Weights of a small image classifier.
Model: activation gelu, patch size [2, 2], width 128.
Data: trained on drawn small creatures on textured ground, 50862 training examples, 13.8 epochs.
Rows from block 4, named by matrix and row number. Rows with one number belong to one attention dimension. Each number is 128 + 32 x the weight over its row's rms, rounded and kept within 0 to 255. All counts start at 0. Numbers have three digits each. After the name is the row's rms in percent of the matrix's.
# v: attention query, key and value (stacked) (model.blocks.4.attn.qkv.weight, 384x128, the v third), inputs 0-127
# proj: attention output (model.blocks.4.attn.proj.weight, 128x128, transposed), outputs 0-127
v.74 108:122136138136132135109122120120156134118200057113155184155053120083137092135090193143062084084166116137132140151094077132148154108127129119175165119143186102085147106123137122148076155136146098112167097109130150185133063115112083160138163126160070191122160102171121094139122127094112115128198180107158161114102130114169163144097135106088109127058134114115097122114143109112155066204088
v.75 101:151199147064072147094108120162150074133153154102104188074119161147164124162160056147098130117038146093154128159088113084145117110147155095106092122072120152176124165163138080172077111102163172113089084135122135127133120126097122146145153190091148096129134130105109154133159189144084143196119080122102144124097077145156118143114122098146153086160113175086153140116143063129156127153102
v.76 099:130128128151124107121123094149118113166100167122093149121105087065135173091102168142153088103095093188087127157140150125136135140167082135123119156094144100156153084101131136171210183101133153062125136094156154120059065143081074141121130070155093115079105148125205089121144138103102131133107220099191136093134132093121172175111132149122111129151149102121134140044097118123124124134071
v.77 087:192117115154212167107158147129113117127129129092114139040114135138098143114166122129107112152126126121171086125148130128122133157086108111081075146133176124143124072173108117170194118106144139090118148185097155137122150125088120076135165159150125118193113113098142132173133185092133142095173196106090143155144161152119112134176151129177076188075062134091173059160100093083143102127132
v.78 103:150132126066141108130076163103144082094121092161178153120155076132106155164079164149178147097133155176117167139166072137110118104162146127104091080066144128125127092179109105100116121168148158135162090094184148128185084128118081061146155135100114149103164127119145160107122150088087064136122102103169180156121106099095118175195137163172158136125158083113175141071161090070125133163126
v.79 096:155162148197170127106127102115015177090130134089097108100147152099096129122169096163152134165127139122176154148143143145135096165101158065196131135131130170098122102104098113123186109132117133160099111073103092154146150157097166112107138125056186111149083156142116174160160179147136133108083155051079115150148160144140113091196135114159099140119140170098144114109074126134143173081108
v.80 092:095170132140108126098109114104145151117079194097111085115124153123047087129162024127118118137169190103164091130137199171101129156122128104138081162141115151136111119077111132127106082112084101090126163095165125115118193157160139162093146114172201105114116066168149160104105160110166114135085158159143074121152163185084119123134142125105121114144113132094170164181168091147111161118091
v.81 109:133128062122127135081119109102094174103108144146068087175088139140107118165205068180101169104097146109135101207139101120072093147157162162115104120130105157121111150199147120137084126138152151061121139153143164124157153140101119167153161141117093145127149096159152147157121148108109141122121100151117035132135161155140181166199098108164141149128147130128151082133098020124132150165096
v.82 087:054114151110161148155114118140150156087083146153138119113059103130154116140222076139135128086078120124080144140116185112087088086135137131165100179172129151147110148122147135134137137100123119131113101161138122131089145149083126107147133153171129111119166056122178119109078093081202115116132123163100150105107097105172124137080141059102186171119110174158116168204145066188156097138135
v.83 096:104114099146124102170104113143153091121152114156088143149184072155184180094192146189133138132126100116116141064106124068138097182056066105178157106158132178123083144114115189144188169117162124131132138128143115155093182162107110114096132134124197135173174173131185116138137149115139088105120103117086158124115093155113141061125139162151103145169079069116134105105125123140172144080161
v.84 094:168108097164161121158179144127119101167101074115059138146131079136130150126166161117141176174136137162176094098146119217088197114116189152077194107087106109099144132113094128131083131162098096136068146122122107080140123128113153100111115117095163130161123144171083150140150088168168143074106139092097071112131134132121070065112157163102154132138082140136084070077116128069134122146135
v.85 101:142088166116136167090144147103119174154099131111116122106087203162109105157148133069090156110146107130141110166110082113086104146161141141111151156091165173140090144122134144141105083120070090129108149057146097142126187123115189166097136128164143147114037047138158199133073180148103154148120100145051066142113117119133100095143141137184177147176151119082140141156146106146105138151117
v.86 105:104141155134136118102073170117118168090058125167155058127112177085149140133184094132095072143062114092176076135161124117115077104087146158084106156128141129134078117131150144090130082094115125080098098154125110099172123135106099188177166149180158137133173141128138069104157177116146151164138148112121068138136117180120090160103101119160182121120095177128129144187102061126149133155075
v.87 074:125125122121085169147117078183090163145087120099129156128124113106081121180139152123145146145166139084145106140217122201138150151069112108119159106113158176105153100099105117111099099111081144190121109132115127121143142102203173052141111163041109076201130114109112166149148163114140129114120094084122107152123151140171091062095153087082087106133155158112169165086119104076133145122139
v.88 112:143076130094098093106153192097160134145154050123175150138079126108143149128075161175076126085189133109073171113132162091130107142144156165144150128129152086122122116135138098151121102137116102169161136143126142156104095128192099198122109121137073130146154126070122087161138107147050134120145140090206150075141115068061126162143129107172052151161112100090131122182132104101139093139118
v.89 103:110123061152114137123116141091140135112168103128136084161097153098139089183123142147072107069170132081134137181125125106163136105121179096151092105119183147082107157180119065162091145107163100107078106108116112159153151094139182153168143140101071130158132135147151172153102169073097105130138143164139127102111142027135171155175108108156173106092133229100133151156133088130180124131113
v.90 094:077097131107134145167166050113180109123166118135150080116116162146139073163114173177140111114121173085148150138141134089140147079102103118161105105130175135075172120162120121111102104102185097185149185113145122115115102152169090068167094105155122135168139156072149183088135163129098093146096105116146150102172092096108167127131170116112169113119105189079119186139175082169206142098130
v.91 085:127109105130124070127134122085101128125153131101173123087103126174166157162154169107107122137137148134160140069122072120213159147115144150153200134179147145122151130141122147125135116183138121126057135123091125117143098070127126087103124128124125123130190150070100076110084121172135145157088114083083102141147173204052096102195074163145164124133152156138094089088106176163144146064149
v.92 114:115119152092159175134164152106095151152140079125138119138149116103149122075074139124115175112196119212068178072197117173138157113148122163106121141111144106140109155105106153087165163175131120174166100142111068153130124151146204173128091122137107113147089101147129102139113072108108119121115137058073141136080142072128101116122128181125135153086151073199148125104155180109068116152133
v.93 102:161147112131180069088115139096144129157161152115098166158138097118114174114127109113152074176101088197113119120044132136146116163131134128132193137160080153109134104124099128129146150112105081137058160139143153125112057095133169201133130098067176094072119154143177121085091153159165097119102209166171108068148148136099140088128138160139147118164117113156102095123102139172106138087078
v.94 098:169117175117127138134180168116094142134122156144122158218110104157138146111117192079153119145131067147140159107145104156107112135123143128152157144154113126069157132093081102091120121141131107153184147100145126121158110177131098128097124164176133114210125054143193161078143116137086146072119150130163089112137191157138066120112138156070149103133110045179075108144166131080101079157116
v.95 095:094092102154138140122119125114159098126135124191166190129166077099130110159102173094148181123142150134146154085150133133144145091111085140094179115061158056087156115106174098135093109144124152156114149192137113120110114026137098110111176168128056131073145125099174120113087100131187088103141077159160085116124111135139185125134150129184123137119094165167103160061098128129118133173098
v.96 106:195110087175137100156132122126231119170124083175060076084122088169161123115100174081142135118064116175133103109146191156160147109144188116084122093150137170123136077191117104111114158077095094098107125153133159154094112133134097112075111175146095139146126123176073143092145147122194078142136109166165089145119123114120146085166139092111106105133174089129110125137150140137088108129156
v.97 110:098127114117106107171090120169141066138096130154169091112127095153106048137188086098124137115053167059128070131162131107106097100140124106125149168148095152147147135138225151171124125150137172088134122117088109083079135100164083100149113145209155174083149109138089126153122071134125153216109176160138148178124122150103121147093096123131145132142116179124067161122117128166138134124122
v.98 084:165173125080063088108145140123187087138150127121118174091130133118084092157130097115116181147086108128100186123144151163118167140151100121112153121080101108169114152136127088098090105124105145160093190064160135062109103165147142123189138119124159070106078112130100179129119114112148127114089155180098168115114070088112063064126188197117158151156095160081144113129175162100125121094119
proj.74 109:109170092101096128125126161096099170103132081134118117155172136168162132120147093171087165029117111194123131184120121075124166132098148093114111067127128116147122113179209190078162147155157136073113122116127111118093098056179160069165084099089161144129094104124157150160134121143165096138128099083126165115156170119109129177152134130180149104125185155127168132087117113184139125109143
proj.75 099:098102126158090113087153119130153169063081144177110102147086134148105096101145169081140161181157033115148145165154123201068134079158114142133159101153140106095111104115100118170159126115125128131108162129148159147129099160148155112124100138115127123091162133117183096078088084215131129103119142097103070091115144124103163171169121164098145099134157147193069088087095172134097191145134
proj.76 105:101143113119114102138112161110163124099157054053125179127131143128133125137126056188105156091139101108198140122123138140071120077066113125147134077150123138165190101192165089125122113108098104123155209139085123139148164135162197065101115129138127115185089118106075082151129129134115128146151118091089146118146132119145123133141105088167145068092073130149170165112143133207115093097150
proj.77 077:112126115115148108140106077134155107127161194123130070090178177170153167102110179098159118092138184124098118146122094158147173110068082141160139113101110135115158115065114086129204099127157115096113156075116159139129076104119154122103192135107159124123146132126150158091152100169187156169101134143140115077077085137151154174131100085111117086152155103111066146147138148089028156080147
proj.78 097:076120175084130112122143185127075154076147075157111140181118108142106151096117094126129093079170081154096147142142166068176147062143115138146206130150119129136130110138140131078085128133132148174144130156137103160089155152101142078155147060111111179159113189104143135093160097048140109083140097145159143065145071147141158140179099121137154104134172167122088103150161121106187090122153
proj.79 105:135114150113143142141120115148234137190119163185152102160065089124189161115113170147145051191074128097121159087135153119150142193104106169145091141137116148140134156118131058135127134117142139087156112147151167120145093108084062111079129140139142119137147176146163081034102118163113124135108166142118117144170126172167119164095120095096087192098141072123085138143103131117111138121148
proj.80 083:135082120110109135145100086169199151183098083135151099092140089089177150213144176158207161178108122074169130116132113145183074170102133139120106145084096115087161130086097134122150122129129100184088144190093170139114116160100077160176155138124123087096143129150127126147096070167102104127127166194090137145130096164143119072110134127121114140145134093182110095120122163075155116142156
proj.81 110:117138144118104158102123162188147126119139093174084109112131138153092110143144157083167133166142118133140160112154096117139161117143193075070116160119080081111164115126173133076137158147129064146111165148128129165147119163086100123090160096113155152100167097186172065111144097236164128135203168150126095098131023128108144083115132177142100113147125128168151103098113106123174142116157
proj.82 092:128120069116075178058068148135153086080159187092125063067160172084074091138169133124168181160177099120145101107138121147198147098114131129118113123105089108181105075145170129127129166174089150160086146064093176115143139104121118159135119147119114150156074090136078137150093111187084131111119078169109102115103096150103130124113143191143091122165151150149137145150111145086115113125131
proj.83 094:173160102109083074116112104108182159138160133097160078087105171160120091158073116124121057191092141164100121091105151158165103158102123114109115140140143111112131142127110110102114064121167151120190193067151148101162089088162143148111117127194117172110096151103079117128103106145128156139154179107162124156191123101069157157094163087110113152153105166153127105113151089210125115064118
proj.84 096:100101168153123120170197079129067158180077135175153168138144170131131125174032165075095075117119146117086148127131130051138114180101109093141099145126133159126078139108093125104082069133156125091116073182116137143194100109154087144155151111116095134115117122155116067133146140168125107130155147124092096162067185119159171166112126124138126124089134077134115196111156131113114142092109
proj.85 102:131141129100139155112096056178139108148078152173120096143164093162119170098165121158182142199099132131137124089142175178112169173142104114105064127131070065126164100142163121112123171121141118160147123215151123160126063094105073177096141126094150122113186130190131140160101112144138182124094141071109133158058115086195128130101113161118128112099151159152132115129088160085130141120094
proj.86 111:121096140155114131147150139152183107125159190126118099080177133136121093194111181099182142145169124121109170141114132133191152142152148097167135175109058117113117142098099111165134164121100122222073155094145123220114131132105125149139102119114140089086104125160122087128078099193079094092120151142143154071140170151074143116118152095096109126169156109124137130107087153106104214155176
proj.87 076:142077149127135170114170102131129190115128184222093124172057103093176180137135099173106099148133139094127113100141117134143120157094149159099129122142136145174073108073108134046167136120131118081108106140111122103137112138087116127168160133140074166128149117112111119131124124117102050109090135137085128136129140145149116140154140122116163210077190087072080088159126080052119083148132
proj.88 109:147156128089124193156103146058097118084167082098143181179190091152075149118136149121141179062101123136109136139110119108106136078158149075113107127111146106082143124156147164122132130115127095114096085103132115142094088076141152122119172072131190118096136148073150209140127146071124111139135126143094138122214151104144166160061124129137164073114168182069123099088157103142136132148156
proj.89 108:144196115153107166129094110138122175077115123161071122074136152144123120112157135129117131162141094179134132137145125111110184090109126125093115078170067137186135116149187137098120173175165131092094090073124125132117111114118064076151132161142151051077110061136158112088127104170160142092095070108207113131189180120161117143117144173097104169116184117148110094145100147137174110141156
proj.90 090:137147153105131103041116097150111221083158144104118125109068085092162119156141095135155151130137079158106126095142086139084157113114068103087165109130134182179100090090124084115165109166136130095091087086111172116147144115122121130152148137141149079110106128095156114127104057091108092143154091146169133107126141100133114166158116151127188144124205117221164052163110090111130112131120
proj.91 087:144143117112154145111192138101118148150119132136086107128126141117119138071072123076121061102114163122070176172127170171131122164155114149076108129106126130113085131106135106154082058091158186125137151144150140129159082117145118122026108146180170151174136172161181126147111137095087135149076127091137164130112081073118153197114118086090115190112084095136132112100074070157131173133124
proj.92 117:139157140133116177151147146121098106134162109168106165169116100183130158122096115133131086086100129109052093098127126104132129119090121091145129145166117111189097092134183178105078113125134125097176098117125096106102122112167045133154109145147077183144085099139095193163164210036168163113138103134098152178087149121185147132062130096138139107132148118075115184134144103091142100111119
proj.93 112:114150125130087128174121125097149139155060092073178153126165141148141120110062119084118107117108148124183185160124195117141089174133143139114105144048105135120148143169107147155055099101121128134128134138151113152148163128174186075092085158134070072175161151147108087138141137135117144188128094076135113166128104148142110093096080065206134149118068103144168162113178106159111127121144
proj.94 100:089143116145143118134093095124140104186104131093111198180147146128103144157132138130088097093141123138096107120137196119143161184136106050142096173132138163140116172151121122122035127190092129148131108161145096171118187097085130128201099117097096187110116111132106074156173149075173114163162131127084077135116122103127143127101148079171147070116107167095201093100142135144153176146130
proj.95 100:093169119089124160155136107130092162056089112101172128121155198135108147108167097123092148094176141168160153167157154095133137078148137128078147126158101131126104145137143189094125065082125104135146112087129097154180137197164190128132113121155123113203150146112140146158102163122116069199106135167138208148107106125118071094178145178121142119100125122094133168118161131076112060136158
proj.96 102:082105133075130126117176091129039151109143161153140128139180125102123169159081078102131139112135193127136184143096114071147141103210074157122138146062122150140207122151099145129093156176142128122135141133096083131145144117177091118124130078157153127126130158136099198142182100100206154109112128148088100100138150087101102161123068182181152120112137126121071106112112134126169171127122
proj.97 111:136121132162149145081153157136130140056150107122086137092135114082072118102129131134101147150195139104128142209131109184118122126156120147148141082148132108109075120119084113156123147148118175170118185084114140105174106171118148177146141107113177067122091104115124143168067135136068125113106115162106158053066173124092109087150182171044086140165099160167110141165073108138135148159135
proj.98 090:124086193166137093130132096154120138104114151130100107159134147145108121149172107140148127157191079105164117104121103146128122128141136168151056134136225140079110074116115173147133121128150151114149069208103149110131125128171141146138170133097087089123168144109126116174130157124104134168097099148133095153064082158207151101128125149176198085110090176156136156131193161136104046117107